From a checkpoint of a small image captioner: encoder norm rmsnorm, 195000 training examples.
Rows from block 2 of the image encoder of a small image captioner, named by matrix and row number. Rows with one number belong to one neuron. Each number is 500 + 50 x the weight over its row's rms, rounded and kept within 0 to 999. All counts start at 0. Numbers have three digits each. After the name is the row's rms in percent of the matrix's.
Before each neuron's rows are labels from the 100 images, of 14848, where the neuron reaches its highest value: "patch colour" is the nearest of a few named colours to the mean colour under the peak. Only what is clearly more common there than usual is listed. The data: flat shapes of many kinds, plain or patterned, on busy backdrops. In brackets: how many of the 100.
# fc1: MLP up (encoder.blocks.2.mlp.fc1.weight, 960x160), inputs 0-159
# fc2: MLP down (encoder.blocks.2.mlp.fc2.weight, 160x960, transposed), outputs 0-159

patch colour: blue (65)
fc1.422 114:470529524504567516490436442429547538512459473556531460474536503593492483606555444444493509498408541504453504516471513521491469494491400527475468442554513476517575523512438561452550417501445438484538415529546442498507528445502424487528633563426564522567435442452537489507538408443512524431495407431514486600511508397568454496496598479539601595557479534499613496562585542511516515581505556480486491509497484576499464483557555481514433517495550417491494468532540549557543412552571410
fc2.422 115:498551391512547498548498493563403498479495479501483486499402498530449563456511509485464490429486543528510543569561525456501463545507430422552465461497535560502576578490532515556416457478511542610548559499489621525500455541533456478467413467454455347526410504466516545416465466554493478470448415479452459603453535433474575556545500603484533470461483509407557521544557465490446406502503509550538475558548565571524463563465468468546539539591545531548537593559484401560480495539510536

patch colour: cyan (25)
fc1.37 116:487522600505483528608520493595487416558411509473559499491557491428572518419534494472470523443436432415441558506555497418509479598409406414536460533542421570500555473551633544478532462388551516493550450610476555515452511529486508459566533484553480488529496535539508484564462498449582515573524519501514505418573472462572462466472589459463473480436489486537532484438475471508539547444415492545559480519491491476509501469449475430497460429553593430414506513496455541509487602573498493
fc2.37 114:439528540507540503400538549438472490523546426512566477496500491517481537608495495403574417404508529504533528469450514619530585465500490551514516476459620486550492589511427438390523457472556506513520476518502462513559504562556418489474471445587407587524514536482510478564433518425467536445507395594456522453522635554568509450455408466526543441553427563389472493521483513510430508487525473424491473523497486454503535552474486484378530536496481501500448518555489515486432502535570547

patch colour: blue (94)
fc1.520 101:475588564454557449522486507513485442468526494470503519498506487490444487563447478425540486528487483547522520598485448483437608539426512468416529486569474439578423425460459558548583480477418516498445529616588513477460476473491495575542511567455483452578501520493513456516592481553495516519588520530432619429492538500435495542443513492494521568510498551496532475360499476467590439542524488490456525499429504474372370536466429544495434455533522449534529478483458508610557465384523455
fc2.520 124:477500396499562512517528443548470450510472544465467494486506530495519502459499520702502457547487438468426486509469504504542432475523418488580493547514535458496704474491579510503457545545510493426550489483391393443495507551443467513504484455466492485504495473500494466480533572498506483529534498528544459557495426557489513482528526367400504496478450583476477472596525543413499548499469519510541479534647519522552572430525575477560653479556467516483517491546491526500431506546447507

patch colour: cyan (57); white (25)
fc1.381 098:626522430465430486472468471548512534483411493514517514462519486549466498558535549497570540575463491501547546467516415532560397463528457507546525496453490493492416456503499435426490515569563437498482449491523440504545483527425513520560512592360530470478627488531433551521574533484447457531529498505626573445507432507537545472591463484479494422550441565568439539426415563547580470515492508452432431473501467490515494449480651468571469423510521606546455505489514490525490489440542534
fc2.381 104:481547551438529523513491663468495460455518485442438462509486454579520452513514508453482428431504408448642444521512574542492560433499526488389481525558510503516464532510486547539544512499478473514513565516443520545480540543524540489500515450521420539554488541441591369492500511495517517456424479453470398430456504519480524594536509454571492523557470712512487493502532500465558446478527463517526530503462498404469538470453455549485476565380545424471502484576501458506466527377469500

patch colour: purple (39)
fc1.620 124:526513453436521444595470513468486537469480408540450388525507514442480588542525430484532504489434481509530487486565525457529457486551469524469537469539500532539531521496612558508497369458510585475463507516540526380527450486576434461392537533523522560602511506430535453494481449471446527415478530574499472546572505527497502465515479296422438583549566543489505465461545538393529543543564543385510456454476462490510481448549540461501482496486575478563554463464449415468518469546491525
fc2.620 120:483404486562471533563480410541560518450522508544572487498495442353572472484337481551478432490519496531492494477442485462510570504564461542505479540478483538486548532487417448545528497534429507527435522553488449549503538543458557532514408564610513424481547432557562438392520487408462524501482623516482592450544463618433453533547495497468520510490457474551436520557582518560486541505458457577489478502474526406547527566472561553477493453513466448474522481533489458553411518411441508

patch colour: yellow (75)
fc1.565 119:584463532562512503518449474528568518538464535508502603458412443507557480541418510522479648487487514560454514583516503587490527530444507460525447474502381526475483527564446490497592488423485540446443555533546448580482529532467486525499444550466546567424576503549466541465569501460556486548547478470504482512460408530632527581560490523619543481472566477502536477561472488513569444519537491544600483437527576415580471472515484524530533402548620482520480440526493552534485533531610494
fc2.565 121:547536520522549450530493529496398461506487408557510425500538478525492518553501516416526496447449467515483510459467559530486455534525463428393525519448481488482524461527510694509495532517481506532429537598522575468495512464613505488559510442576387536575444508402516511544397453528532476511339489465422487532467569488483500515518560434543437465509571484515485470485541485515551502485542591400557550521346509533461403481532505516429440553460595489507478518472479514459501488552512478

patch colour: pink (34)
fc1.305 130:592426431506523489514429451397554503520506358437433501519495493479454457505498527557520510508459529498464509494553511415520509611491412579572528474498576458518501517427478535526481459555569537535457483536589593469488533516459441434473585628443533452574524511445494526490538532564510483510431523584495489514488509511518550517554475524597544475571542544488523496589443504478600526393523561488545505503505582432539496479510527544485534425347416524407458586429542496473537528479511471
fc2.305 123:448453537507526388447483484506514491500482556440581551464560522519464471494446493507375462526454602518511502472536459484490540472534481495412485510464503518478505600461463484496473486554439538518501551505492460517375497490441567468494590452481429686529519488466455518473493469421497522478455519536476640451502505638492537546512505599489497510481540472533451469495468469571508442474528514583477488535440501487455466626423517475461554498549594512465520502506609535531535503385387408

patch colour: green (57)
fc1.186 110:533590430501516509444579406474471474538463437469435582472523515404541489514460573469561468475496547442473481484373534454607560462474461507541564522545450514525485471548446452562509371447478534478492405507431501420521529577584560467406427546516443517465473533517489494540474452516532478432473503534532440465368444492510498508559465466517435455503572479428515450440504557420550483542576515454537531396501603447521495448494544448496598404516504474469487598461503499538512422494491540
fc2.186 113:508495427480419528476411567498454499547463461522472565527580509473492564545525493533603520468520418432448539488511418485379492454510428541551494507475628529469521525473445471515555498504488415485598455442497489460478494456509500491464578444473533483571565502629458452506453504489453414458473440547450540400425565515653494446473519492493531523522393565508450524584525547518476568548611537470493473551515455513614527495533475546463415548477450496497491462504440466456472515456436413

patch colour: cyan (66)
fc1.87 100:575516522504559518467449540480486477550472496488505430470559548504464436466545419378596637555445551560543448556461534477432375522482581478441516555631498483620486469487570512512479536477479483442551490554591520490531468496456481561537506499445580425512563527453473525633533521476516497516482556520515434566494544475535486569478526507504508554523453526531508552408514498587484482494434460491501493502421539595467454422583586454596399526478538462477493529463522525565576443511512481
fc2.87 110:510445572466543485401428608398436486500480509441461425517387500566470456524468502593509395474478387457503554522532553489483628438393458526529425370459512535538548462473363478464494483514521503534494541496558416497525476511569546475506532430467484504503472495476539520535459545519466534532433475463502570597521493453523484468450528506539476510488552492536475512541532461428523488469461531556468497487564486497505553468568476557505713505460480551554461505556505460478492543417450478

patch colour: green (61)
fc1.460 118:490424448526513478476550541474512401486500386444446544460545462444551454515507608473447573447539404414409580516536494454445520511503447524503543480569453494538438464568552465454549461502460459485447519615539514509555566548539481402510570525557426527498526490547400580520534549460581433479587473488471487446484509512533475508540575424614503487414523495485458493418550432519487555387518602476510513507500593494516475511466455435508529512542571513457443541478392557503464527569490467
fc2.460 105:512552498449502444514537488435512484475595556459508473487467465569497446432417463565479580557507520539520529539598534539564577523496593486594471536513500649488526593533456558528407399514470504541533566488460534519524480453514575510442443634584512478489523531569557548541584548599510555567550429522423433635497507556452524575505540572554493506516547556445539465482462523511472513489478443579543497524566425531544482490444480535477526582494414461497517486520472518536498428570501524

patch colour: yellow (65)
fc1.372 101:490461466562469441378451513482467390495435474428400458475503481463530450530495488516491527515549482550460628505477452491553487465517478447512537492428531501507357442540532514412479494532461468510453469462478473512520492531474645495551551465457465568459484522508380668467464567505669485498607464504585541444497471486475533453491489459543469396457513502519584482491433540395523492474516495563519508518515517501485530507482473414543552434565533529512398496435500504503515472515549538
fc2.372 101:537541547563491648639485578500571532447562535503429476546531533480504491452486488505615487509448610593572560554490595487520557509479482545499483506491510573523552644527403487548435426512477508488508463516475541530516513474480374475500553494563507519437441460431530391435497506579499505500440523558503487443528493560484539508504470501375484489552413471444513516523485442533510501490501459469519546470425574522521520470442561514474455541439394503398551481579560499482465507428467526

patch colour: purple (60)
fc1.15 103:608481484425502475571543378519555546538476459494433570603503449579459562551527512497545494464470522450484536561436455374462489477392495525437424474561441516522565512480489515561557537444513513442477571548486555404485503445529492446526515566512500586555530425470561468480528464504519504452461515527573512502453394472417517508549494487491515545505568421473482441508530500474557459557471491438541422423417474457433462489471514558457446481364483460536568636477482567452561506518452559
fc2.15 117:480563484506653582493434479450458487522466505542514470441472465463485455463398529497485496495501417527530459472450559521544509522526520498496525547490503526500610471457459574559516511462429524463502489619471356484519509607474496494442424542485540527558560527482506401502519576402398494490486580404490491477455568602523467465498500421426515504616450578539501427503603531487551519476517536590523475512625487462517463448559530503511597538561442477466518491576529454513453483447496475

patch colour: blue (32)
fc1.538 106:573515466474499395433488482505507503605419569418560471523520527489496435429473499472462500498430519567441415562418509497515427467557533503407508467513415411467555461533431430510465424432420530572576533555463418452433554563495514493501431420527466414443517576466532405566491505421440473551466502468492452462407497409499457466496526470546556623489547497570542479501512432553503502454478578456530501565458549518434499478497562547498531444537480485528538493560537402511548595491526513
fc2.538 115:413430398538455545476502448523474445527563430555491587503510528438458531500465488489611427432479460531531427495453426485528533482504459560465448566475607525558548536468454555524533530556464501538542454516515477495553541502555491439479517447532578519546551500525533408518398558391548489521492528508528525475444657529488529501449470543368580481576398501555521459535476555478471446520506497572493515548533435422486538574448543526363526536450508461479572506516510465473433556550441563

patch colour: green (31)
fc1.177 110:511458461531501553606532456478525468442491449515434472548568381474484490550407465507451521448528428422475615590494501534482485461500404468462530532448412518455478502499536464487541455569405449490421456518471516505502593440535526469539540560526477550474450350505475570492514482521568451470523552532497489443546451508487494541517579499524532452408530391471464470489639505508546560454575579488580397506513553491490494500450475396490497540579517552457436542454466434445459561565485532
fc2.177 095:508485541448441432447547578601496517545620574545477449438567491478527535524480497408564505515478497460471514516522432541559545480491492465583573451530488568445480578477452453480440412488612527472620475507527497520543474492473484455441397517542503462553564531599525496569551563524475495567569397535379502588450578418527512508516506469561435514492516563479434551473493463513502554531536418447470510521499463548499503556435499523419499588435418520507500456532416458538572509565538568

patch colour: green (31)
fc1.441 109:629368587480532527576462584505535520616452505483518529508507520523453422428516457507423578559428481441489561465500559426346551491435428504445475512497504557541510525477562558513553419516423520536537535502527437437542535439578567421485534449493518501484511481523519450429527572461521554511529551528445561520526422562483425499551551469512461503493522510474465466492551454528487520453446524493521487510466525493547448492491448463503547520425577501432552450517523570473455576423466329
fc2.441 120:387565463507506509450595462482539493523569530414573440523449469494522496671537506448600466465507505481475469496463430611498457481552580529467465478530517476492516531479439561532480461504532456522587556538515579532573441505491448437534480627584462438520569513519515557540555441556481529560565441456452481577423573473513461493508540574488546467510458603490503578468547511530480528504537495470408455554433448532520421457475502546522407482481475481503454528556555453494461385576499578

patch colour: brown (51)
fc1.370 116:546463501581506534472392597490537526503499482476445469494455501444456490417455563516550515446514497472533509561518612558462473501532339567582469442488546461482517478447480550533441450549500470567478445493490534545414531477459530574511533524424526519476563573494493495522522536534481438556493385602431487545395534480539501467500486538544493485455414489573555500538468502548545562446656516553497476584506486512488509441567555566498501536461419551522442595455545447454637534508532469
fc2.370 108:469497504527456428515442449492492512498524498449530523501563444529535523468496473522523462465475432630558467488443410443640467597546537501494504501507541492470425606463483564599504561491505523539569425457475486493468468520440541468521468489500546401477610457540498500543481505484538457493488628537612443439476491569452487582472444434406467502502499551469425509595428551532562518533447472597436546522554555485569512503475523536552486542579389520519515484541450557506521471471377420

patch colour: brown (57); black (28)
fc1.623 092:512498491441488469535501513580421464513483513519461552595552439589485495545567591510385448451513483521533502570453553558423380469506514462386495493555491474500472416466420488497499500551547518579462537508462603564540491460531545515509500429475397481552478505461550483549395456522511534486442489413493432513435473403456520535592473529545457511489526358490483411484455522511501465432436533421582603508437547495458467471450428569511452540479512451509493557490539482414515586534549480
fc2.623 103:490555549558592436573406396488382490616499487558577515497434466469538442475472513522482459490482458532536466457525504493533510512558450550507501485477502461478572442568475613470542527505574509551477567524499444517482465485493486542495492505438463607555545570442570411470487553393384409576451505440517552578520442477483520489517435459466448496580502470596580523513518520493561510444507563541492553479618473455549553548546555473497581487531435485414475575532539542511597494456467496

patch colour: brown (53)
fc1.192 103:528490566530585512481493529458482489504442471485510517475432534405517435502408448569443479531498487489492555512491578579466498430487490559484464516490526478434553400533493590467525555590493544490534448446453473530494575480592552374440533434476521585560418398408497494535443565494518491449449483460526543555513355439438517467537464470551443458537468415490560381586505528514540542488457507429510492503612518469458527513556466462496620545520490496516436490454517536462506564418573441
fc2.192 099:433500574483515517486483513421523428478471460512442508490507510552499470478549513518528425509499439471574494542542553425551557528422470475509471420472440468446353394535530606510552484537474519474389483520524420515478502515413472488584634514454444544401516508442469547431519476545466491545481589470579506457478551486426484457395505489479524440559439550687521443531458559452539546498527541537502503434531482535488571432537570511555459473587423512501449520502539503531451466472493549

patch colour: cyan (59)
fc1.572 103:515515532508637510505519509608544449550566514456443484418523567394512444544499484412556694492460517562469486511526554537548540551468511437534532502542517450544435450579543513486573523417511526528517462574527527457483489545485544465462389537517452469455455570508416455507600481489547459514580465522548414538451496460521473467490445480531486532457590533522486554398495430422548493488526475525440598511506561575580471492484547450524457460576479465530490509498460486608503399522497532
fc2.572 119:498525523429436536530478491460459497445444476607422437485584480589519459507496427651423340533510478402528605559561494476517491502522437494483471552509455480464567432525446538527502476509517497480453456424458486533554547458492478518482523523528511560503517498518522617499399432510506539580352492603522539596523589503484502463485519520447475460525545450521462487530536533573456557482490493512517488466492393567518591521533449499469513553403524519471501430476511476429528553599551478

patch colour: brown (51)
fc1.73 116:511423495420504483436571553423525477491494461589547458535416463475533517537470527532529521545511486617533494559548460497472504453469595524525441448487532546479469525542514547558542521451477520414533480503455497479472469481424519557530566536510481554462570373528488483520509526546460550405460464512568529512482383510544420602617478466559508488532467548561464435621463546460582480556584581531469507499497463422474481518501632486500543526528517537498483444549575512547601524467428361
fc2.73 119:415543536466533538497464504496524607514483475453536511486438538507480492435589427504441509471597519524562426551474519576524533549532421473485491532474445499537522447483507513522470539492496543580473645480479593551608525492580584474539443544599527421464498445518451493469497503483556490593509493299506511546606434502524396531580533528597440567567496568478518474527431516493488538421492515477533552576552518530531498501461465593472497474516492502483494496417434565517476518492586512

patch colour: purple (57)
fc1.317 110:556541540542551526571483525396519528503489472531557450572550546461426519485576475442535514540472519459542488553512489472404419527533498594409427500563488405539469432438496589535516466563452546450488493476591521538467495397493443498469656561437507491538555444418573498554520444471448518468412566497526468465510495389526493534513511488473518506601541528527479516407561484583555527576510542463473516482424449571409434449511490474507388498455557465506551504489530520594568543464526498
fc2.317 129:507526492563542520525389477516501460374524507460445452552433459430517462484425473621482480510532468503518491525541526551502618500467451527678481381479488525478593497458508510531528561470516454530521509530471367531447510612500517549481479476494514497511464464502451437464509527492445464481542495502486515512524451484486514480479483451543489502514539454510490467505466550436562569487500541500510532489682543494529502524569498558519727473571453495492501552520491541522513485369459491

patch colour: yellow (60)
fc1.126 111:529496507473503468442503451517581501486451488464488498434451490477566510535425536598451408491499488611471502511512534586570568491510464545577491450496477430419601480606512503522550568448474521472551406450435431479461581536484542400448439472478526506543483465475450469484515470481523457529446470458552584554519468568503597429517465483486461481513528452475508324585467514398569495554527472477565536487633500521436539509585532473533644445547503508520470441495506487462565463500509474
fc2.126 118:633559537470566554505520514481441467486539498536498479454474493525475510509518476318528579465525515450524527489534580434517573498453514502406522478522473555508417452472518590498540428512489502545464517567553459513574442486530445482483538567489488565448494499479516550566488494499530471490443512503522465435493528447491529542468519497538512542495509483566522484461577440538612503492540566505524501396249532475455391492486503440463331501510578480466500490556470544528550459476514506

patch colour: purple (30)
fc1.149 129:527521600506494564457599463589478545413471488537602554551585463545463560500466468491523528394478535500495418561485471520401447538439492531511575554548491452514536489507464518505582547496520539387555502466470473591481527491419495566533427281466445504481453437406531442540472508541484559577488507474574500524534477491472484512507491578463555570452432508400425496513531541441513582506508488564507555436538553506516470473551508480511493495528455489442569560521582506585498506449492519
fc2.149 137:530468518516468441472570511472480519572458446573518513529602498499520515486522525479552479455486590555418470490417537513562554478518596499478472496499485525493467477520474674553481481506430499518493535523525454454546547497589498497441430464569586459502554506549492482433476491457566495516463549495450525566411590583470451431530509543364422499581500526523491543570537436547465426515406414473464540624487418572510509504451576429431475453422504525619551557471543474470450485530478466

patch colour: brown (67)
fc1.102 118:513538446559476411457486514505494461511505591381527493588480549452528427439571443470461469465509552542425529547560503453465492462485602387424573466479438500487371494528531495536452466535484597551548500563433538438511537581533528444454473409532460475418531512537455591532505583507547444569516539455442474452442470449491444519485539466498540467405528523559462490535468419512493482414481554482505542573400646477477470453436491457545513443527508514507430467570496482414510564535483505
fc2.102 114:464486521562648591539496564520532504442498529441515568503491484478514451509422435504509553560480371492533603462513433554576500558534486531504431540513425619496518495477508633470584547425462445570408549542462532523450510547470542535495485500561493538506394532480459608528570522612505480505581502520503495541601471540474504578540530455469482500450458515549560527481497496518447477512524453643503517371562486466496442425529456472511486504527457472466461492428497494498479502541544582

patch colour: cyan (31)
fc1.150 100:510480433482672461457457529496460462514502443558468502449467534467492489619457470440542624470511469562477534441463507533593465517543511490493552432452543488540429441513545435534531501495445481432401443581515463565440498557529495459480480522514471486532540496501459530593542510428549464543587515514568479455529452566511484458541556447515480572480573527569426518352535437470600483546550560451481528483525485579519456471489565451636520476576543555549488445451439465562477433459470485
fc2.150 110:495447478508502492445502486442537555465488459515467527524520469537504442526512494522373471591549555415591601509504497544492467503538523470396468501519531462477514506496453578510557507513492491497457501446441555508468577380533578522466588595500411525553457507522588572534523474551513487525387482550543475532447483553416435544524521581518557467575530495488456496532590529558529481551556518552541436451347447521485444528413467544537434612396567536446584513514488438490489480483454415

patch colour: purple (25)
fc1.696 102:575548462486457437442572499451529490480507593519549491535446536382408479428453531520516469481486538479507382579391556465531505384419530552418511416464461447493498481463433444495546508435486593471531474506497500389487563473489576534466476489514510413435535513478574387567511503461419458544457518514534554493406477515530481464498422590514467479471483542471548457489517556579506447565549545412476486489439467528491470476523540564448529447431440545572516574379551481521543525505560508
fc2.696 102:480585517514589627486427481434566511430668433538541541423517490550480527556494504469577570508485531586666442441533498567438600536471518500551489452513524529508502581463467576474542478494466517472437486529486474533507488455452414487472554534628562551544528475475496412544601537505495475495491424527404451531495547490523514561446515474564460501637584511466535493543529570415460506535520530553524461517546539509491462483542532512487464573518452497511445541561473512551486468538532510

patch colour: yellow (64)
fc1.240 102:569466489568496490472485402496552477465457470515408500468481528544540499548451449561533552478514501423482485440478556490598491560523483521570550485476552518464518512544455533534541519436458523452497413547443492471441661561518522437390469478442521489532501536406479501451543478533540419511475486474489462580465479523583520442516491513484502501559562487474537308493481547431618439492565539492611488502542517571501452430453575427508581437428434536547492550557567406523463478512553512
fc2.240 119:547446563502564501479461483507477476497484452536387489533548553528527484521465500356500517486435514391497524475540522448467443437510468431381500430491556456492526474506583577540536475484514524478474457568511524556386492520525557552479550462448456486567468468471514504484481479480517489432403497501516465476371516448463496494508514415503504542503504503491497549431643411505546489461574493550474523364300509485476425484434538478528401555425558462450543475564509517492464483459500445

patch colour: yellow (54); orange (28)
fc1.233 119:493485465597482421446559566502510468506463540472504391519527438533490462590471545505497496513487479497527471477549549605532505471589539447502385523452352488467469518522505468336467498489440456446442474502566451551556500538403466511551522570423468539467493457508478519444508409429468497515485495420514489506513478483590569557584490527536563482501509522654517440523462500373510516476435534490575519522536488470523499485467554459534534500551542487529468401517460427556564556568573581
fc2.233 127:496568477522400478557645556495469516485546474535596438481532493557456480577553496495571453508556521524451563506554479527474566497488658506489504586515559510481457571510559621560551574481441542375552540521454598388595515505572454512491481554530495452467556506528466562518449509506500497441468482444434487508495489536534535492504526533517497504492561522440468489479569494523516399464444529443501565513547420527463488573487392460460472548482592481558489537574448585566538458518423516

patch colour: yellow (26)
fc1.720 106:541523511534468382548533462599523492510469535412477640503419469535515435470483543521470525532461460507521486510487554520488530501463451480505460494455473476467446529475418480487457479567447438567404545504543585496597484466481374530629515579484485540468497423555504533486511502479522465554443444418497518421476520523525545484551479579589560459395553514542561519539475482513500579409448499526629543532500536442564503451546420603497457451496504492467465464538415588448498605560505514
fc2.720 101:478486404539521507478448469448486482460556437480530476541519482479511496502521497507557482544509503460544538511539466518519510557509533430412454546472500484510542525478473611561582636459451475553516593502501489424529430493551550446496560506624475454412544462423535487552491473442518481448516596594472511457585465569552516638514495497512521528500606429497499522427423577501504425485500585483473540454495505556427503586534515457515433592501470526501477411520493457530643502445362533

patch colour: purple (48)
fc1.131 099:521452562552498521530446536479461442529491530526505454620500427557427479517537539542472486462491406473562478491537571489416471492527399517526429496476502481528478498440519517452504529500421443461450486483489502518420536416516506516549487554542442427533491423445571446506444468522502613500428522562520450459464488571512495478594469603505519493487507427496486352492534432497568631555484522473463582461469498625506494509503511545478464595355426509469600594438490520458495558454486437
fc2.131 112:527552531559490514524509511467499543372462468581468518547543448426499522457532516558498481577525524503638316541505545442533584559539591527536480528528479498509540476479490577631572509535549521493490475495540433477509559541488481533529483577456427443545482541456518407458463463550399495535438518419529459563549466478449457490545432565412509511647532556530550461459446566495484520475516479541576454467497457532513518482592535564527478457440467500415525514567418506472521487434501532

patch colour: grey (73)
fc1.33 118:472420485388579570400503446497480456499504539492492473456383487438462546560492609478500487595470505499471528520408487501499505469480482535556476437425500503492458455481427514589523371469485436523463415486501443459591586525576505531522462453567402542445488539436510509518515472515504483517538481416500482483439555459488427585593531563521448555446469458485422498516602512470495469514548471415488624512496482505435466491523576450450602540573541569543473475483554583583518483469494446
fc2.33 112:448531456572496480484474474510426532512479430398445581542438513501453450490526432494525530465487479476501451489536409470454517474504449507503446535457604509485489556464493469471461556517596517612605571516499615508541469528519489503506459428504509456514470467454504542524413429536468470476538381551467434557546548364550512379514498536545502475525459558391565492552508514431490532523595593529540510488519526453435482477463397473417546446491466458447560506499504453545457512570518653

patch colour: pink (47)
fc1.444 107:550480482618502542488399463528503483540524540421563501563546433616517440530511484557510513469504526492453535487471472486488531540450471501490540481529511474472499498421469613492482428547551518504576470497499511516451640453522533482478456507538595534482443551489507507528467467571535472520425424414519510491389505452484544501485493591594513440544575531510488429562468521474555546481465555554617455519440551516470478503388570513476517439332438495477506590569567476452524542531630525
fc2.444 105:501450560514494505496536495549524564473420529546459582506517552528483490491503537489387393498540465465623596556578545533420444375502492548468542467417545526479578545506570430496532512517522440518465578487483479541460547539442508486530630482448390561583503446415465488457465491380446478478460523491432501472459467532470523531590553536422455488467510480571509491533511514530456452438458466554411528422484470450503473507461511465581447529516539467464499469507514527485425567396369456

patch colour: blue (54)
fc1.699 108:506515522508578550559479529556400420468506543544540431552487599425439441407561429406473448488404551542544423479460547458404440541516530498387459489588592398605522473445547567495491536453507532537552535507525529518485468495478470471454538475478442483532513531362578429550393451525520565449418518515540466479500527501473465501503516522485401589557519544512464511471508486526506481415461456486428580529434528522498465475511472521503432514459543388493557478510560572507526533448466471
fc2.699 102:604560588548465493467470579537550529424573506487436516514505471454494498498458515682616429505564514556581528545593539513533717509496524460664470466527460538497533541522472499527455464502494497588557452517487377563552503468480479469508505452536502520521497465506493445481548517541444483512484474486429493512489487446498553509467536477597524562524591418502438480489487533490570462486529519481513511523586535519487500521555498560477583541541402528453518481601500531460541480500493493

patch colour: green (42)
fc1.229 120:526564507506533520533505408584487493548495427523516710466547396523557550594447492507515462524486508473440534480471465431510517519378444524524568464527483524493446517529515496520510472526527470492422523502541450560510497486562438406620494434560494563533429444539516502488509556538550461550490463363571507424460494463442509567512531485508498437454444461522489517523525537519519494406488429527580510449482385377510495500428461473498495469464502492566524538490464650441497500539567522
fc2.229 118:537478456521455498443454447521483518526510500419463528432524505422539520469505462465475528565511424506416523501499403541370430578501395502493444531486570430497497554500468522479535527469425517625502623524527485519485562504411609445493613563542468578507521508442528512502498493458458518525485528524407513501595480581498462565566472507536493502420555415474434529506496515499478548491611565426474495532524570459566494533593481474491474589530441531478402455623494504458507486441435429

patch colour: blue (89)
fc1.45 096:557491501472553511558515443551539489510551465512490528490578504517488448517472487411591518572380465513485520573472489509465513503509493548436516492583470445577526434463455497494491485490411476526455505621548558572510506443416488541462575567527551471577445522512533487539580468538509506404451516440528476480467500464475489547490593453608551573488426543539498489448531447546575558502495593522489493418423525510475280523405529522484407530485496480466559542507479499616430556530508501
fc2.45 118:491404526573587480518464506468532527432416555507438523511510459512489524451474491640454532598517423439527582478512469390500550500435490464595518438496473553462515533480510541541584526506499510483563573470475451488483500490492541530580534476499515459531454487459426485424674547555418493520506606457512584497488471505439476508497493502485448529579450533509503407557523561453587503477495500439493497429533530552499509488481500490531679448532460532524567507593542532535418579423484457

patch colour: yellow (46)
fc1.577 114:504519524524607542448343554499493584531477450518573513443439445474520494609487532537546523481491446607542520479407540527571524457558497536531559557480554465483518466554471553528578534506558487525544383530495430518464615560542465477455469501550544559576399485509497500510487531494526466591563418407505513527522453599457520472563493412533520496522471519535531439528548531427545530532574425517540451497548505436521469466570519471589573473504520518490467472517455469440476386476551385
fc2.577 125:593499500512504503572528569520351459483473491514498499474552520515421472473496474442464445390472541460451504481480591509511470499493431450413481460461486563547483435446530561523450472517491526481412508553495550511467438439567557502513498392494387487448507520483434555541348532441554531530344518554456478475381611524424496473502465458420518528453472474523505514481498447505496531523500581560532516484343603524475481445522607492482435527455540502515529451475477499468499512493463534

patch colour: grey (66)
fc1.92 113:535455542495479331553480509517560471491481455443499503517498539503470540570538475517505496536488464529466500513454493503494522530478433575446593482496566432530461503467533522534531498477560573589457532488572598482437494490598465462453548548465501542511466566487467516437539493535549433488522483495638596468515406528496463450477462462526507502540621423530466465446422467402622446370526563454478414446472535526487500510455541497506504474449568524570508468517481383368420433496536483
fc2.92 110:372530488506536448436509493617473462498500554436462544500464537442430519537543511450501467471531459537428574500560420577452518511521478538502515484474561475547501472456566541409487580469539501562550526557439425506457518539413476477543511405524471536563484514488525555455458457462511525608597375463441520537504508426412582513479534498494564505452509470503460486525449468468556509521424573524450541641580524474484549607427490511475536533613458498537462523623578486508493492501423553

patch colour: brown (62)
fc1.196 123:592511510482420527543443525471459441549474458565543543554597470544493513458565554531550494480487501544569423448497454446518503476499475531514511456465485530498410511462561495508550525380484467492557493513466412501479526466449496450517535515502564525462603484575605392424447540430497485558440549473512530397497378606491463534580419478490460473586454617525465446465416536547568492449476495426481426476470513504579495502482617492485529437476498560533503521512492558471521537367532424
fc2.196 134:443474498435405566530633522504499551499516509421461474510451512419477529409538490492545501547472532439410483461610549567474543514508553552512499514530542570492520673509516460585479445495456515475581554543412661429528547475544476548480507538634586473407467460534506504444440517530493503462512445525420439537487569573538528536521565527487526455387491546474559538448465507539405531446512502447544486540499498500530561537496510518461468579501436525545527516572483463559511526487524483